python train.py --encoder_arch="vit" --model="masked spectrogram model" --dataset="babble in 24 made-up languages, each with its own sounds, syllables and stress or tones, from a formant synthesiser" --train_examples=39062 --n_mels=64 --hop_length=160 --input="log_mel" --win_length=512 --method="mae" --mask_ratio=0.5 --loss="mse" --encoder_norm="layernorm" --encoder_norm_position="pre" --encoder_activation="gelu" --encoder_mlp_ratio=3 --encoder_head_dim=32 --encoder_fused_qkv=true --encoder_bias="none" --encoder_qk_norm=false --encoder_parallel_block=false --encoder_inner_norm=false --encoder_drop_path=0.05 --encoder_patch_size=[16, 8] --encoder_layers=14 --encoder_width=384 --encoder_positions="learned" --decoder_width=192 --norm_pix_loss=false --decoder_layers=3 --init="trunc_normal_002" --residual_init="none" --optimizer="soap" --beta2=0.999 --learning_rate=0.0012 --beta1=0.95 --shampoo_beta=0.999 --eps=1e-08 --precondition_frequency=32 --max_precond_dim=1024 --one_sided=true --adamw_lr_other_params=0.0022 --max_grad_norm=0.5 --gradient_centralization=true --ema_decay=0.999 --max_steps=9000 --batch_size=128 --epochs=29.5 --lr_schedule="linear" --final_lr_fraction=0 --warmup_steps=900 --weight_decay=0.4 --adamw_weight_decay_other_params=0.05
Rows from block 3 of the encoder, named by matrix and row number. Rows with one number belong to one neuron. Each number is 128 + 32 x the weight over its row's rms, rounded and kept within 0 to 255. All counts start at 0. After the name is the row's rms in percent of the matrix's.
# fc1: MLP up (encoder.blocks.3.mlp.fc1.weight, 1152x384), inputs 256-383
# fc2: MLP down (encoder.blocks.3.mlp.fc2.weight, 384x1152, transposed), outputs 256-383
fc1.247 125 [147  94 126  98 132 127 140 152 109 164 176 125 135  97 163 122 133 176 105  96 172 151 125 108 205 135 136 142 170 141 166 169  88 135 175  88 165 154 139 135 155 197 144 110 120 128 102 112 172 103  99 122 120  88 145 141 133  76  87 124 140 101 119  94  89 128 116 156  74 147 108 137 142  89 109 110 132 105 156 180  83 124  90  85  94  91  77 146 109  83 117 109 104 172  99 176 100 132 118  92 125 141 117 182 172 157 114 147  99 156 127  63  27 108 114 126 100 184 176 111  99 135 139  70 155 151 119 127]
fc2.247 115 [147 158 146 173 120  91 164 136 151 104 140 126 123  67  83  70  74 170 159  94  86 118 194 157 201 157 150  96  79 109 127 131 153 137 135 156 117 157  91  86 135  99 108 154 150 179 163 113 143 177 150 138 149  76  97 104 141  98 203 139 172  72 146 136 184 136  75 111 133 136 164 149 113  94 112 115 123 134 135 102 130 101 148 131 197 150 146 115 168 110 108 164 127 145 132 163 167 113 150 153 150 140 149 150 115 147 165 144 144  83 159 113 172 120  73 116 121 116 128 140 109 116 164 122 151 110 150 107]
fc1.248 087 [116 104 109 112 160 106 123  86 195 113  47 162 105 124  62 118 128 149 172 150  77 121  79 163 136 147 126 116 142 115  61 110 193 175 170 138 179 158  99 129 102  95 140 111 118  98 162 156 136 140 154 150 159  79 125 162  74 115  87 154 129 140 169 135 195 148  93 180 126 130 117  96 122 117 123 121  76 168  87 130  60 102  87 135 178  88 149 102 162 128 119 122  89  89 135 206 111 128  93 129 148 178 152 132 100 109 178 115 138  78 174 154 150 104 140 108 116 113  14 116 120 137 165 144 150 103 141 153]
fc2.248 098 [131 175 107 106 119 164 202 129 159 119 162 154 103 151 142  98 115  66 132 138 181 169 158 141  92  92  70  73 124 113 136 147 139 119 167 149  91 126 162 114 145 142 123 134  96 103 174 123  84 136 141 129  96 133  94 102 198 128 115  89 113  90 149 105 127 135 186 171 160 102 147 127 124  93 162 173 140 137 112 122 117 153 133 128  68 164 109 161 117 107 123 124 207 147 107 102 163 182 100 133 107 128 162 184 143 150 117  89 101 130  96 153 136 102 112 169 135  88 170  65 117 108 117 165 129 212 151  56]
fc1.249 089 [ 63 139 112 140 101 158 136  98 134  65 139 153  99 192 115 174  98 146 152 102 101 103 128 179 101  89 106 132 108 146  99  65 112  98 115 142 160 166 124 114 130 152  90 136 125 159 102 134  65 112 112 108  78  92  81 141 195 194 147 120 151 112 127 142 125 152  86 110 152 147 104 112  86 133 125 138 141 139 141 155 134 188 122 126 110 128  89  89  58 156  93 123 179 149 121  94 156 111  84 163 101 165 179 103  95 165 233  66 123 106  78 126 150 113 106 154 140 133 139 121 118 126 151 127 114 119 110 145]
fc2.249 096 [136  80 127 124  91 106 142 142 105 161 131 130 198 103 137 100 129  72 117 116 167 118 192 117 130 138 127 115 129 111 123  98 147 106 101 116 123 170 155 117 149 136 141 107  90  75 103 124 163 125 107 152 151 213 159 123 194  85 147 124 134  65 103 169 156 161  86 151 168 141 140  93 149 115 108 195  86  96 193 146 142 130 101 115 133 107 176 138 186  84 131 144 112 113 121 145 115 186 119 147 140 112  75 109 107 106  89 120 114 129 114 122 127 154 171 144 148 117 100 138 111 100 117 129 109 109 124 113]
fc1.250 092 [154  97  83 180 131 138 144 140 114 140 122 124  93 128 101 169  95  82  79  90 193 137 126 146 109 134 175 147 129 143  96  75  97 126 110 146 130 142 172 104 136  95 127 108 115  95 144  67 104 119 157 129 114 151 140 127 124 142 139  73  55 107 168 126 142 101 150 138 103 116 107 150 101 121 129 144  90 104 156  81 152 138 154 119 179 161  41  87 115 130 100 159 159 141 144 110  72  87  69 159 114 198 119 111 116  47 116  23 144 129 133 137 185 151 168 143 173  67  46 195 164 119 121 173 181 164 148 166]
fc2.250 066 [104 142 162  85  95 136 100 138 147 122 126 145 122 107 102  96 119 153 119 144  83 137  89 113  62 115 156 159 143 113 133 178 121 111 106 133 140 121 163 129  80 155 112 120 128 132 102 148  98 172 202 144 185 163  76 128 115  76 106  69 110  92 115 121 154 135 129 179 175 153 173 120 124 148 136 160 161 170 129  87 158 157  91 157 128 151 132  90 117 139 118 164  90 150  75  98  86  57 201 146 104 163  79 112 215 129  96 121 135 116  81 111 111  85 144  46 166  87 186 111 177 111 133  94 160 111 133 145]
fc1.251 105 [200  81 142  90 117 163 176 118 126 127 135 179 112 130  92 149 130 114 105 157  98 132 151 120 112 166 118 173 108  75  91 175  92  88 145  98 128 157 171 140 121 118 159 115 101 131 115 137  97  81  96 132 128 182 103 121 165  86  89 142 133 147 168 132 139 134  95 158 176 116 102 100 126 125 195 150 152 108 129  80 149 149 159 125 151  79 108 108 103  83 158 107 112 152  90 133 123 206  63 156 162 160 152  97 108  77 127 144 140 129 163 102 115 131  74  99  82 115 170 149 155 141  98 155 118 131 135  99]
fc2.251 114 [167 138 136 128 134 161 103  94 122 154 124 123 135 169 173 127 128 131 136 129 102 131 121  88 153  77 155 151 135 191  76 134 135 104 128  92 128 104 129 143 173 154 119  91 174 110 133 102 130  72 122 164 161 163  83 182 123 142 115 192 111 191 113 114 159  79 168  74  93 145 114 108  99 128 110 124 149  89  80 210 162 145 140 168  98 105 124 208 148 156 129 121 131 150  83 203 105 117 154 167  65  87 149 174 112 110 128  82  99 147 126 101  81 129 105 178 137 157  86 153 152 173 130 105 145 139  91 208]
fc1.252 101 [180 154 158 152 113 116 115 141 144 117 128  99  60 124 122  57 133  47  73  93 128 158 107 173 115 129 129 184 100 173 179 103 194 165 126 196 139 137 141 130  81 145 127  86 139  90  76 145 162 113 108 142 116 134  98 175 138 137 101  65  93 118 127 128  89 137 131 140 135 165  98 127 148  75 124 109  62 137 115 110 123 167 115 120 193 152 106 135  69 124  79 114  85 140 157 103 129 134  92 151 127 129 117  96 131 144 171 118 146  64 108 162 123 121 141 184 127 148 153 137  79 153 108 110 103 113  97 126]
fc2.252 099 [110  68 115 123 135 106 127  68 133 128 105 129 199  58 126  69 107 115 152 103 118 120 177 170 139 156 130 107 119 117  75 119  83 132  98  92 133 149 125 150 189 129 117 163 130 161 152 104  99 134 154 132 151 144 145  83 157 125 131 175 165  55 149  68 201 161 126 128 113 124 162 101 113  81 153 190 150 102 110 139 134 109 170 171 121 127 164 167  75 120 148 106 123 120 111 152  88 166 119 112 129 113 153 185 133  78 202 192 156 133 123  68  98  97 186 122  81 128 131  82 125 115 161  84 157 156 172 117]
fc1.253 046 [114 111 117 103 113 117 135 114 157  82 150 115 150 115  83 151  84 121  84 119 108 173 174  98  93 179  84 174 168 116 104 173  96 123 139 127 123 134  89 130  80 153  94 176 108 105 181  88 119 105  88 171 123 149 105 108 159 165 150 130 156  96 103 118 177 108 116  85 125 120 187  94 205 137 185 154  86 135 115 130 123  92 141 104 178 186  92 139 118 157 103 139 140  83 175 144  60 143  97 138 145 179 157  96 130 133 124 164 133 122 148 120 157  79 125 155  68 106  91 149 125 137  57 141 147 151  99  95]
fc2.253 061 [165 107  85 122 159 139 123 154 119 153  73 141 115 126 163  99 142 166 158 121 145  42  98 135 120  88 177 113 136 113 130  56 138 132 137 157 132 147 139 141 141 151 169  69 163 156 101 142 102 107 101 144 129 126 117 121 132 105 112 120  84 151 163 119 113 196 130 164 144 119  80 118  29 103  55 126 196 165 169 101 125 157 120 181 119  77 118 133 139  96 167 134 176 178 122  88 146 103 160 112 131 103 148 160 138 114 115  63 116 131 129 131  90 203 212 121 128 143  90 120 134  99 227  96 122 120 183 126]
fc1.254 062 [134 143  88  96 125 113 146 152 159 114 119 117 111  85 168 126 206 116  83 110 144 171 117 153 115 167 143 114 146 108 133 182 123 116 151  70 125 180 129 169 103 140  98 106  93  96 124 158  88 119 145 134 131  69 107 162  85 174 189 140 117 155 120 181 164  83 126 165 109  94 161  81 171 153 113 128 138  92 106  23 154 173 116 111 103 137 131  66 152 119 118 132 103  76 168 149 102 148 177 116 118  76 158 110 104  95 107 221 171 128 132 190 132 116 160 137 137 116  72 144  31 130 122 165 132  77 108  85]
fc2.254 067 [123 131 198 152 160 145  73 135 111 194 112 155 128 118 113 193  78  97 151  92 123 163 102  81 151 138 143 139  90 179 117  89 146 145 132 170 197  77 173 116 113  90 134 169 151  98 148  98 165  99 141 124 146 121 130  85 105 135  70  99 151 179 128  98  71 107 146 136 147  85 147 130  75 127 117 178 145 155 168 187 149 149  64 139 125 159 114 166 171 143 158  78 145 141 152 134 212 100  65 138 160 145 110 102 146 152 116 129 169 131 129  96 129 123  70 112 134 105 119 128 173 177  99 133 159 179 156  78]
fc1.255 102 [138  59 111 164 153  83 128 177 146 159 167 116 109 111 131 128 112 144 126 153 117 107 118 150 152 128 138  85 160 152  91 157 149 152 174  58 167 177 182 112  91 156 119 143 138 114  99 166 150  73 107 122 137 128  99 120 118 117 120  82 118 104 113  96 162 142 116 110 148 115  88  99 152  94 132 148 177 154 135 122 190 142  70 147 161  74 108 109 156 179 147 169 121 140 168 101  87  81 108 128 149 106 110 195 106 141  61 110 129  71  90  84 104 172  56 108 144 192 169 115 136 114 176 137 103 157 152  64]
fc2.255 093 [115 131 126 120 135 163 170 134 134 164  66 120 127  93 148 135 116  88 184 131 138 176 159 141  69  93 136 133 117 116  89 103  39 116 112  89 152 103  98 132 119 120 118  61 107 103  98 158 131 109 140  88  82 190 133 110 138  87 130 137  81  80 116 106 156 139 104 128 151 190 124 142 113 105 130  99 158 160 155 129 171  63 163 121 119 155 136 210 137 119 152 124  80 186  94 176 185 112 134 193 130 150 171 147 126 123 149 185  99 118 112 109 115  20 138  99  82  78 139  98 104 117 132 170 129  88 144 122]
fc1.256 077 [188 186  95  67 110  87 129 109 110 171 160 108 162 104 142  85 182 123 151  79 103 192  77 147 122 132 134 109 145 129 142 135 123 134 137 133 113 132 128 138  99 179  90  94 110  73 139 142 106 156 100 111 167  68 119 123  91 122 162 168 132 148 131 159 155 124 105  92 114 102 164  91 149  83  86 151 136 121 141  59 150 131 108  88 112  84 158  83 166  92 137 129 129 104 156 149 140 114 147  94 104  58 104 188 140 166 151 211 133 180 150 127 144 136 136 116 107 125 156 172 118  97 128  92 130 120 159  98]
fc2.256 091 [134  99 186 134 121 160  86 112 154 115  98 154 107 152 128 192  59 135  90  68 144 141 123 113  88 124 116 112 146 136 109 150 151  95  85 185 155 144 191  90 106 120 120 102 170  97 105  80 177 111 124 155 156 119  97  86 121 150 108 108 114 136 104 118 127 117 172 115 105 100 155 133  58 191 153 157 205 160 149 139  96 212 104 139 159 139 102 187 134 123 109  99 121 161  79 157 151 114  99 134 154 186 167  88 146 137  81  94 152 127 146  99 107  98  50 160 132 160  94 142 142 176 135 150  93 201 122 106]
fc1.257 043 [ 97 130 109 128 140 126  93 134  89 156 127 180 106 138 164 171 126 112 173 123 101  88 111 131 104 171 135 156 128 117 126 142 133 157 131 129  92 110  81 133 135 118 116  92 122 174 126  82 170 146 118  86 157 107  78  95 117 125 126  92  92 187 137 143 121 115 167 155 177 152 118 161 159 169 151 126 120 137 109  18 136 134 103  54 146 126  99  88 185 159  96  94 118 122 108 144 141 133 171 140 121  81 128 120 133  85 112 106 156 135  93 151 167  82 103 123 140 147 125 112 199 132 120 120 210 139  90 152]
fc2.257 062 [198 148 131 148 145 112 155 110  96 114 165  71 131 105 114  89 156 155 103 137 123 185 153 158 126  68 129  93  97 126 128 118 118 136 136  86 171 150 165 126 134  94 137 187 193  86  84 140  80 118 164 155 130 156 152 128 164 148 122 151 131  58  97 139 136 141 108 130  74 110 130 120 131  96  85 132 119 118 137 222 163  90 168 191 125 169 128 129  81 115 153 133 128 127 160 153 121  95 111  98 125 155 147 139 100 126 158 136 105 148 167  86  85 171 142 130 114 108 125 139  66 122 120 104  87 109 174 121]
fc1.258 122 [ 69 102 128 104 126 121  85 124 164 167 127 127 122 121  93 164 144 151  85  86 117  67 145 134  69 161 118  86 157 130  93 105 156 100  94 153 154  95 146  99 141 117 165  59 113  93 200  92 139 100 165 204  94 134 165 180 154  94 128 105 155  95 128 152 157 110 130 162  85 140 191 130 135 111 118 106  88 108 150  90 158 121 151 190 113 169  92 119 106  81 104 108 118 132 122 133  93 118 113  89 104 150  63 132 120  79  98  91 124  87 137 177 130 131 106 155 160  97 147 170  74 146 159 129 150 129 157 113]
fc2.258 117 [ 64 105  77 185 127 167 145 181 135 103  90 132  84 155 148  98 137 203 153 161 175 124 131 172 134 107 119 144 141 178 139 140 103  98 109  84 175 147  83 117  95 160 134 190 149 173 131  90  95 127 169 168 129 172 124 209  63 158 122 131 159 138 122  94  86 142 177 138 149 105 151  87 140  86 158 104 122 106 144 126  82 124 159 109 111 102 117 108 157 119 170 167 144 118  67 157 194 230 142 129 128  97 178 129 149 160 140 252 113 125 109 132 170 131 137 154 145 136 104 145 117  98 117 132 112 146 109 144]
fc1.259 125 [136 107 135 115 152 129 178 146 102  73 111 154 111 153  79 153  83 117 143  59 185 115 118 142 127 123 109 134  86 142 120 155 109 182 125 151 159  80 108 150 115 120  70  82  87 135 153 151  85 106  98  81  95 117 120 119 132 166 116 117 126 114 101 155  94 185  82  96 146 103  98 157 142  86 108 170 164 145 168 167 153 103 145 112 142 153 116 141 104 121 208 168 158 104 156 150 129 141 135 176 140 108  73  74 144 180 151 112 163  59 127 132  53 161 110 110  70 155  95  91  83  78 155 143 134  82 133  51]
fc2.259 121 [ 36 183 108 139 108 136 115  75 109 145  90  72 111 140 133 175 107 155 162 147  69 139  85  77 149 147  91  98  38 144  90 128  95 123 152 111  73 133 126 177 144 141 166 166 139 162 117 147 161 109 121 155 109 164 120 140 110  73 210 144 112 169 109 155 123  82 185 153 122 136 142 147 121 113 110  81 105 104 153 177 167  96 176 135 121  75 152 102 133 101  94 186 109 185 121 101 103  91 108  65 103 130  97  88 155 127 152 141 143 103 171  76 149 109  93 126 150 126 115 150 134 109 114  86 146 151 116 185]
fc1.260 123 [151 153 120 160 165 108 198 174 174 108 113  86 101 103  99 134 129 148 115  95 121 154 172 141 141 181 155 165 119 171  86  60 104 133 107 106 188 179  94 117  83 139  61 148 169 148 103 111 147 148 134 149 109 105 118 148  56 146 148 171  97 146 223 144  97  76 203 162 148 109  96 125 130  77 189 162 143 143  46  78 109 145 103  88 167  76 106 124  66  77 163 183 123 179 142 128 158 120 132 120 151 136 101 100 147 158 109 140 149  67 121 125 136 168 164 107  83 108 119  62 163  94 186 169 161  92 123  65]
fc2.260 111 [129 106 117 112 136 125 149 130 107 151 112 118 114 142 162 136 122 145 139 101 106 119  82 135 124 129 118 113 157 130 133 124  71 131 164 137  77 145 155 106  91 140 200 135 159 142 144 185 111 189 124  91 147 100 187 100 156  60 146 114  99 163  57 139 127 124  14 139 102 130 185 165 140 162  69 103 169 121 124  92 116  94 128 140  78 134 153 132 125 129 102 101 178  61  60 142 118 113 184 144  68 126 117 158  93 121 166 177 125 145 122 135 165 106  50 134 145 103  98 181 102 104  83 103 146 114 158 118]
fc1.261 125 [113 101 120 128  80  87 161 119 164 139 111 177 161  91 131 126  69 101  84 111 125 126 123 150 148 178 123 124 150 127 139 127 117  96 198 161 157 162 118 133 168 160 127 141 117  80  78 170 205 115 179 131 157  87  79  78 126 174 179 124 155 127  94 122 148 137  49 147 132 173 158 144 107 113 158 107  69  74 154 108 189 127 163  66 131 165 149 136 139 146  96 123  95  76 220  85  98 138 139 147 174  97 158 144 172  87 130 139 105 182  94 143 161 119 135 136 109 212 147 146  67 140 148 130 143  84  75 152]
fc2.261 135 [118 109 141 112  80 139 112 175 212 124 129 128  68 100 127 132  94  85 184 159  80  64  93 113 230 188 111  87  97 161 113 174 136 127 157  90 105 134 128  89 156 134 108 125 155 125 138 166 108 107 130 102 115  77 128 108  89  75 117 110  75 136 167 142 122 182 167 138 132 116 116 131 135  90 121 108 123 117 140 144 164 117 132 130 125 119 113 138  97 174 158  58 136  99 138 177 151  58 107 182 134 124 117 115 223 126  67 178 143 155 197 166 145 136 113 111 133 139 115 100 113 119 117 115 150 119  82 121]
fc1.262 060 [ 65 114  75 153 130  98 159 184 155 171 137 138  95  93 152 134 120 115  93 118 121 187  91 137 108 194 110 136 174 174  83 113 109 149 133 162 154 122 120 119 156 157 107 103  98 114 174 179 119 130 159  62 151 137 144 154 102 133 143 132 144  93 144 169 102  92 130  95 114 105 134 175 122 161 165 155 139 176 132 179 108  78 111  91 154  60 142 169 103 175  65  73 136 156 159 141  85 170 139 132 125 183 160 159 185 129 101 149 111  56 159 118  84 149  93 122 100 134  47 110  92 134 125  87 120  96 130 134]
fc2.262 051 [156 140 169  93 101 156 145 150 151 112 134 127 172 155 106 143 105 164 147 141 162  69 123 162 167  80  89 124  95  90 119 128 179 138  92 135 174 130 117 116  73  84  75 159 130 127  58 157 161 153  96 118 153 103 153 108 145  82 110  82 149 103 159 122 136 163 142 163 165 193 101  84 135 112  43 173 120 171 105  97  99 138  85 116 107 175 122 120 152 140 154 116 162 146  89  85 175  87 141  90 136 117  97 134 106 132 162 114 103 179 100 151  94  81 121 114 143 135 153 129 161 138 193 157 156 130  90 146]
fc1.263 035 [171 138 178 124 150 189 119 157 122  81 105 133 134 145  83 143 174 105 179 124  92  88 118 124  84 135 151 176  89 104 162 127  90 111  89 105  76 146  53  72 124 139  94 145 187 141 110 179 165 129 109 144 141 113 123 142 133 171 169 101  99 144 146 103 158 179 151 169 100 110 104 126 156 146 111 161  72 157 136 121 146  76 126  85 210  98 132 127 126  81 118 109 171 113 167 152 133 101 120 126  98  33 141 110 119 158 145 164 211 124 158 169 148 102 112  79 107 187 192 126 126  85 163 106 178 149 127  86]
fc2.263 049 [136 128 144 190 140  79 173  95 114 182 164 114 134 171 209 124  90 130 110 111 141 155 126  78 160  80 124  84 166 137 116 124 144 132 158 147 171 160 173 153 105 154 141 120  95 164 149  78 154 115 134 103 116 187 122 127 130 118 112 143 158 142  98 165  95 110 114 109 111 133 155 142 137  82 103  98 187 102 136 132 163 142 128 134  14 127 131 100 120 138 126 102  59 119 105 130  75 162 136 160 136 183 101 129 156 122 157 134  71 156 149  42 132 157 159 160  86  83  79 127 149 189 149 137 121  57 138 174]
fc1.264 122 [ 82 121 176 179 107 148 178 163 146 179 120 142 187 146 147 123  93 185 141 129 184  69 162  93  88 153 128  93 133 160 179  67  22 144 159  73 117 176 128 100 136 181 156 163 109 144  95 136 134 180 132 129 121 146 130 203 119 113 105  87 123 152  88 204 103 174  88 128 182 204 115  87 145  94 100 112 155 124 105 133  97 143 144 146 144 169 121 110 110  94 130 135 102  65 172 168 125 117 112 109 169  27 114 129 119 101 117 119 101 180 125 179 130 122 163 130 130 158 184 140 130 125 153 125 156  83 123 111]
fc2.264 139 [ 81 129 172 141 152  96 116 126 134 113 122 149 138 140 137  87  88 157 136 150 117 105 181 152 190 119 142 108 100 125 103 154 129 151 126 117 119 104 164 138 214  73 112 124 124 127 163  99 151 120 138 130 122 139 131 187 144 139  74  89 132 146 137 132 127 131  98 130  98  90 123 135 101  53 127 142  92 157 114 166 162 139 120 190  64 129 170 109  66 115 135 114 160 106 131 127 212 118 103  62 105 130 152 125  84 150  97  97 136 145 110  85 159 101 138 136 152 115 169 132 117 104 103 141 105 141 145  81]
fc1.265 067 [102 126 127 148 103 120 160 141 147 100 108 175 113 142 158 142 137  90 157 102 117 114 169 178 108 111 157  88 111 169  99 132 137 175 142 175 139  95 123 116 201 114 118  74 102 145 115 130 114 162 158 132 173 116 135  61 191 132  84 106 102 118  78 133 157 128 123 154  96 150 148 123 128 182 139 144 105 117  50 134  88  25 101  86 123 116 132 131 168  83 157 160 188 137 205 145 128 113 122 174 123 136 112 125 113 156 157 105 140 143  96 140  99 110  67 124 182 144  62 119 159 168 155 121  98 112  76 180]
fc2.265 056 [189 127  89  78 137 148 206 100 144 140 167 166 108 123 124 109 153  88 152 150 183 120 124 146 131  78  97 112 126 134 162 198 154 116 100 157 143 144 134 144  95 134 122 157 136  94 148 151 150 139 101 170 101 136 127 123  98 151 163 153 137  39 123 102 110 107 227 106 158 133 108  82 132  54 128 133 137 124 159 116 157 179  91 124  76 158  85 120 142 110 136  94 113 109 122 126 152 133 142 174 112 140 224 106 146 163 124 114 125 112 137 113  87 137 144 134  91 142 141 107 166  92 132  86 112 167 116  78]
fc1.266 102 [121  58 133 120 167 160  85 138 105 171 144 145 137 121 131 130 125  95  96 153 123 143 138 132 110 153 160 117 152 173 143 143 197 159 141 116 106 108 130 131 117 104  94 178 102 117 168 113 131 127 127 131 134 156  85 195 143  75 101 117 135 126 135 115 160 171 143 145  91 116 180 115 152 136 113  94 134 189 106 190 131 137 150  91  89  91 132 107  65 147  72  97 132 129 136 137 121 142 167 137 148 112 131 147 135 102  73 157 125 173  99 141 146 128 188 114  11 133 111  88 113 119  55  93 164 156 136  56]
fc2.266 084 [188 172 166 123 147 140 140 175 133 140  56 128 144 171 126 100 129 129 143 183 150  85 111 109 160 134 107 149 148 162  86  83 128 118 129  98 114 104 127 114 142 138 125 117 105 157  83 123 117 210 155 108  74 135 129  80  95 185 128 142 132 115 121  96 120 121  84 171 149 153 111 127 106 114 176 133 126 136 179 108 124  67 148 122 152 105  98  62 132 156  62 129 134 196 158 109 158 141 149 120 130 110 107 165 143 114  97 113 111 116 111 146 108 128 115 118 134 133 115 129 143 188 100 138 107  82 135 134]
fc1.267 102 [127 127 101 178 116 135 152 105 164  61 105 128 103 100 130  62 194 126  62 146  86 137 168 100 122  87 109 118 116 163  49 144 137 140 138 128 159 101  73 134 165 136 128 163 113 140 101 123  30 132 101 179 178 138 119 136  98 100 153 134 188 144 160 109 114 175  78 174 164  88 117 194 154 179 163  90 166 165 140 105  90 108 100 153 157 134 115 157 176 108 135 116 132 112 142 195  78 209 120 168 166 149 136 151 144 127 130 124 173 105 188  99 151 187 144  91 139 104 118 127 118 138  90 106 134 157  72 165]
fc2.267 121 [147 136 139 144 135 122 122 162  67 151 166  93  99 125 132 175 140 108 164 128 148 130 131 120 196 133 117 123 149  91 112 117 181 191  96 147 125  99 134 101 125  64 103  32 146 159 116 138 206 148 156 105 111  95 104 196 187 206 114 115 125 143  79 118  88 161 152 125  89 127 161 119 147  92  97 172  76 159 106 122 126 142 139 148 125 119 108  87 118  73 130 137  95 136  93 150 139  96 165 116  67 138 114  89 123 144 138  63 160 140 126 148 136 105 130 158 127 177  78 121 108 174 179 121 144  74 117 108]
fc1.268 107 [112  91 106 124 145 148 159  97 174 126 113  71 164 141 153 149 161 168 133 125 103 175 169 160 122  33  79 109  98 177 189  64 135 124 170 131 137 149 151 172 165  81 194 110 149  99 124  46  30 165 146 130 191 115 153 203 134 178 144  80 143  55 120 127 159 143  97 140 117 185 151 147 134 105 103 151 156 119 111 135 123 142  80 147 140 141 129 119  94  97 155 165 137 124 135 166 179 109  99 127  66  60 117 153  96 103 148 110 143 155  97 158 116 160 134 163 173 173 125 122 136 123 113 108 103 117 106 171]
fc2.268 120 [149 144 101 120 129 162 172 110 109 187 207 181 131 109 109  73 155 128 110  87 174 117 140 149 111  38 138 180 202 118  83 136 157  89 132 127 167 107 121 121 170 139  91 115 100  73 149  97 175 151 146 133 150 148 133 166  63 123 164 103 160 106 169 213 173 146 159  69 102 145 115 165 137  80 157 125 187 142 113 112 121 114 167  80  88  72 146  97  64 123 140 153 115  79 109  60 176 127 131 137 146 178 205 127 110 128  94 189 111 150 154  89 103 125 213 137  65 140  82  87 123  98 147 207 141 129 141 115]
fc1.269 111 [146  85 103 171 176  96  83 161 155 169 101  91 131 138 129 142  95 131 126 103 140 133 115 132 115 129 118 139 132 168 200  39 159 149  72 148 112 166 134 171 129  87 130 101  57  87 139 114  96 113 143  59 115  45 115 108 140 137 156 167 137 119 163 124 126 110 113 116 180 164  89 188 119  95 137 145 148 140 175 105  65  74 100 157 126 108 153 122 157 133  86 122 112 108 122  95 141 179 122 119 118 152 115  79 126 119 173 155 135 101 136 137 161 175 210  75 159 101 100 162  64 100 109 138 137 152 190 106]
fc2.269 120 [136 149 143 182 146  76 141 160 113  80  90 103 123 152 154 120 116 183 130  93  96 162 105 133 138  72 105 178  83 147 101 140 104 107  79 142 146 108 106  56 126 147 158  94 253  76 110 161 122 145 161  86 165 162 135 116 148  99 128 130 186 157 128 159 140 167 141 181 101 143 114 156 119 164 118 109 118 112 132 168 122 107 119 114 149 117 172 111 104  53  88 140 132 167 175 197 115 180  91 130 139  65 168 113 157 147 119 104  91 144 138  84 114 164 118 116 135 104  94 187 116 145 144  80  74 109 171 128]
fc1.270 034 [170 115 137 110  98 153 134 145 121 114 140 160 143 137  97 128 191  86 171  97  89  78  97 129 114 132 147 158 168 129 133  78  98 130 142  94 139 138  42  46  82 158  87  85 193 166  70 162 144 125  91 126 141  91  78 136 116 149 187 163 147 174 145 163 145 129 168 186  91 158 134 142 215 126 129 119 115 143 107 115 175  92 132 118 177 123 153 144 112  64 112  74 122 108 137 186 168 130  91 115 126  73 144  70  94 120 109 110 189 117 136 156 176 100 133  58  86 164 109 129 130 172 147  99 161 106 133 106]
fc2.270 041 [142 138 126 202 179 119 119  94  94 158 134  95 118 152 187 120  82 123 127 109 140 168 133  92 135  95 153  72  91 150 129 145 135  85  77 132 115 142 163 149 133  83 167 139 138 118 186  94 149 104 138 120 141 179 137 100 132 133 137  69 138 123  96 143 114 134 115 119 130  70 122 131 114  87 111 143 164 206 159 141 110 120  93 126  88 125 103  78 137 171  88 141 103 129 107 110  65 127 129 147 112 125 103 144 172 120 169 185  83 170 172  68 128 212 144 196 103  60 111 142 137  89 146 122 131 119 101 158]
fc1.271 092 [ 44 104  82 119 155 137 123 105 158  80 108 128 128 144 155 151 110 136 131 105 157 144 124 146 115 143 130 121  99 175  78 142 138 126 140 102 114 100 137 135 159 152  97 115 182 131 137 115  94  98 125 138 132  53  73 137  74 131 177 110 118 164 115 210 150 170 139  90 114 182 122 108 164 164 114 138 115 157 106 138 231 121 168 127 124 144 107 127 186 116  93  94 129 145 161 156 150 113  97 149 138 141 170 135 132  73 163 150 144 134 152 135  92 144 145 131 118 134  92 163  94 141 153  80 124  79 117 107]
fc2.271 091 [149 123 124 118 102 156 138 112 197 148  82 149 139 118 148 203 142 108 122 129  71 132 118  76 191 146 100 121 135 141 153 116 179 176 103 147 119 102 147  86  98  95 168 178 142 106  82 118 123 137 176  78 194 162 128  69  87 127 124 117 121 101 156 118  64  87 165 180  91 123 143 192 141 164 158  46 137 118 146 140 105 173  35 117  56 176 153 139 148 124 169 146 128 129 101  62 152 147 110 110 121 132 102 122 100 119  65 153 142 126 139 138 121 143 120 122 128  89  84 103 173  67 155 155 190 107 130 120]
fc1.272 140 [119 177 134 130 119 119 124 113 132 136 152 148 159  84 121 143 100 128 125 191 150 184 131 166 111 164 117 179 114 204  91  83 144 197 167 139 119  80  81 172 129 131 143 157 109 126 123 144  53 130 144 120 173 100 153 122 176 153 137 155 175 114 142 132 167  98 129  94 111 143 133  89 178  64 109 146 140 142 121 143 112 183 100 169  74 103  80  97  51  88  99  72 105 188 130 154 147 156 150 151 109  55 167 186 110 168 109 191 163 124 181 155  56  91 208 147  88 135 155  64  58 165  85 117  73 134  83 146]
fc2.272 121 [143 102 100 146 173 118 129 164  72 125 111 143 205  23  69  97 143 109  80 121 154 159 118 113 114 106 140  91 168 114 128 104 119 142 139 137 140  87 141  78  77 205 103  97 144 142 135 161 105  78 135 216 139 115 149 204 117 165 202  63 163  96 114 161 106 108 104 106 159 150 119 149 117 134 172 139 185 178 103 164 141 161 102 193  56 119  84 113 123 151 100 127 157 116  90 121 131 150 145  92  58 117  96 120 113 161  95 202 150  98 114 115  91  83 184 128 100 117 129 110 122 151 123 121 111  69 168  99]